Rows from block 3 of the fusion encoder of a small model that answers yes/no questions on an image's attributes, named by matrix and row number. Rows with one number belong to one neuron. Each number is 128 + 24 x the weight over its row's rms, rounded and kept within 0 to 255. All counts start at 0.
After each neuron's rows are labels from the 100 texts, of 14848, where the neuron reaches its largest size: "fires on" is the input token at the peak. Only what is clearly more common there than usual is listed. The data: seven-segment displays showing three digits.
# gate: MLP gate (fusion_encoder.blocks.3.mlp.gate.weight, 1280x320), inputs 128-191
# fc1: MLP up (fusion_encoder.blocks.3.mlp.fc1.weight, 1280x320), inputs 128-191
# fc2: MLP down (fusion_encoder.blocks.3.mlp.fc2.weight, 320x1280, transposed), outputs 128-191

gate.179 [102  79 103 144 142 149 119 114  88 118 163 124 101 104 148 135 138 139  83 103 114 113 156 139 113 129 139 158 154 122 107 128 135 127  94 123 152 102 124 145 145 182 107 106 117 132 141 123 157 128 160 145 117 161 142  84 133 115 131 132  97 152 104 100]
fc1.179 [122 154 150 116 145  78 118  95 173 145 118 177 156 117 101  96 116 148 120 134 127 132 122 145  97 105 145 181 148 162 156 112 110 101 114 150 105 101 107 124 194 150 117 117 103 152 115 114 119 136 111 112 116 134 167  87 142 122 102 103 154  84  93 124]
fc2.179 [100 136 152 123 126 192 148 115 154 162 143 111 143 125 133 128 139 152 146 153 137 115 121 191 163 116 120  99 129 138 115 115 164 158 121 125 155 118 136 134  82 129 150 136 104 112 121 118 158 102 105 117 112 130 116 134 143 136 127 150 116 122 124 103]
fires on: "decimal point"

gate.101 [145 141 169  98 134  92 103 164 122 113 145 132  76 120 126 155 149 112 128 113 156 153 145 124 149 102 119 153 129 139 127 130 141 148 151 129 100 161 143 152 123 129 106 119 129 129 125  91 179 160 133 132 142 131 147 126 167 139 148 127 134 109 119 105]
fc1.101 [129 149 115 111 129 126 146 110 132 123 117 132 116 148 142 212 112  96 171 144 137 135 107  75 139 149 151 157 140 165 166 121 151 146 164 131 129 114 149 130  96  95 141 115 123 101 130 133 129  84 126 117 103 125  97  79 125 167 164 166  90 134 114 104]
fc2.101 [106 132 126 183 167 139 163 146 110 123 136 103 151 108 109 144 158 154 135 119 141  83 122 140 139 141 169 141 115 109 104 151  92 120 206 141 140 136 135 133 106 142 167 102 103 100 123 111 150 115 145 140 186 147 124 143 201 137 115 173 137 153 135 142]
fires on: "the digit 7"; "glare"

gate.728 [131 128 157 136 136  83 153 157 134 150 152 126 165 128 154 124 138 132 139 127 138 113  98 149 108 116 160 140 149  91 126 115 117 105 163 159 138 165 118 130 119 119 164 173 176 114 155 166 140 113 138 127 146 128 138 109 102 156 143  84 182 148 130 137]
fc1.728 [132 107 124 161 117 162 123 135 131 107 111 107 122 102 150 132  86 146 100 165  69 185 141 173 133 125 128 150 119 126 107 140 136 159 132 120 110  72 129 125 112 120  84 165 119 148 128 165 108 110 131 118 159 135 135  87 117 124 133 147 148 154  94 130]
fc2.728 [147 122 122 101 132 121 106 105 145 103  86 161 108 130 168 136 124  91 168 169 103 109 116 147 114 118 146 128 111 145 133 139 127 117 128 101  88 157 142 145 115 160 141 125 131 156 147 135  95 137 119 132 111  58 128 157 128 151 127 121  85 133 157 129]
fires on: "decimal point"

gate.127 [119 117 133  70 105 103 152 113 103 182 118 136 112 125 122 106 181 177 144 105  99 106 123 113 123 129 134 108 127  97 126 129 135 137 129 102  98  94 166 109 126  92 115 136 106 176 147  74 143 187 109 156 106 123 128 167 154 152 115 177 164 141 119 108]
fc1.127 [137  91 128 128 118  76  73 131 129 145 122 128 157 140 125 130  97 139 146 112 131 149 135 140 125  92 157 101 154 133 117 135 110 150 103 141 141 166 154 170 131 138 147 130  92 132 104 128 122 114 156 144 144 141 155 141 139  74 156 153  87 138  65 157]
fc2.127 [ 99  73 105 142 156 114  77 168 127 166 133 122 141 135 146 114 142 106 139 117  90 150 122 111 125 195 178 119 139 115 159 153 119 118 147 135  81 120 104 101 128 160  80 114 136 103 126 131 131 109 123 132 177 108 146 125  99  97 120 113 148 156 115 130]
fires on: "decimal point"

gate.366 [152 137 141 111 158 143  66 119  94 151 112 101 137 131 116 149  80 120 128 107 102 121 121 141 136 165 118 146 133 130 116 138 136 159 102 149 146 164 139 180 150 171 151 126 117  97 157 104 141 159 126 108  99 118 105  83 139  89 136  55 153 123 127 111]
fc1.366 [122 132 128 142 130 123 141 113 142 162 121 120 106 141 153 110 128 139 120 153  63 140 111 153 122 123 103 140 104 143 153  85 118 150 128 107  70 126 133 126 133 148 130 149 144  80 143 163 116 106 130 155 162 154 154 134 166 163 154 146 168  83 152 128]
fc2.366 [ 94  76 135 184 150 124 149 120 147 122 121 112 148  95 125  80 120 126 108 113 107  84 120 139  81 122 121 118 141 143  95 106 146 129 101 106 110 100 173 136 114 101 133 116 134 111 119 105 150 117 119 116 114 142 136 150 102 111 115 137 155 171 143 150]
fires on: "the digit 7"

gate.645 [106 126 100 128 159 133 132 121 153 123  98 130 138 129 106 134 164 137 141  78 136 143 117 132 102 148 157 131 142 144  60 114 107 141 113 134  83 136 106 129 102 100 152 151 121 185 131 148 149 156 122 125 146 129 133 133 126 143 133 103 132 137 140 110]
fc1.645 [122 135  95 138  63 106 139 129 137 155 133 163 137 109 156 141 132 159  85 124 140 154 155 147 130 128  96 110 135 137 114 168 129 140 137 153 109 112 120 124 104  58 124 148 153  94 129 159 186 198 114 129 103 153  99 122 145 128 126 150 132 110 100 131]
fc2.645 [152 141  94 141 135 120  84 114 127 148 143 103 146 142 124 101 145 138 134 162 152 134 148 123 122 133 142 162 155 115 150 132 169 140 100 116 192 131 152 108 131 124  90 115 116  79 131  76 117 154  99 119 182 114 172 173 122 140  89 140 121 117  94 132]
fires on: "decimal point"

gate.454 [132 168 110 117 132  92 102 135 142 126 103 106 105 164 160  97 136 148  99  82 105 123 124 116 121 116  97 141 134 148 101 143 165 139 161  90 116 171 123 108  97 111 142 129 109 124 134 157 129  93 129 144 118  80 149 112 100 172 110 117 137 116 103 125]
fc1.454 [132 120  98 131 118 128 115 129 112  89 129 137 117 175 104  93 133 113  94 149  90 169 108 109  98 177  86 165  92 111  87 162 128 152 117  68 145 102 127 158 136 113 146 115 132 123 123 115 123 171 157 110 141 120 130  80 125 117 130 121 131 130 113 145]
fc2.454 [118 119  81 119 146 122 110 119 127 105 108 117 128 142 134  99 102 136 165 128 143 148 160  99 128 132 118 142 134 123 129  94 137 119 148 109 121 119 136 132 134 161 128 116 109  79 101 118 131 157 136 161 136 164 109 149 130  88  95 156 121 149 125 155]
fires on: "decimal point"; "the digit 3"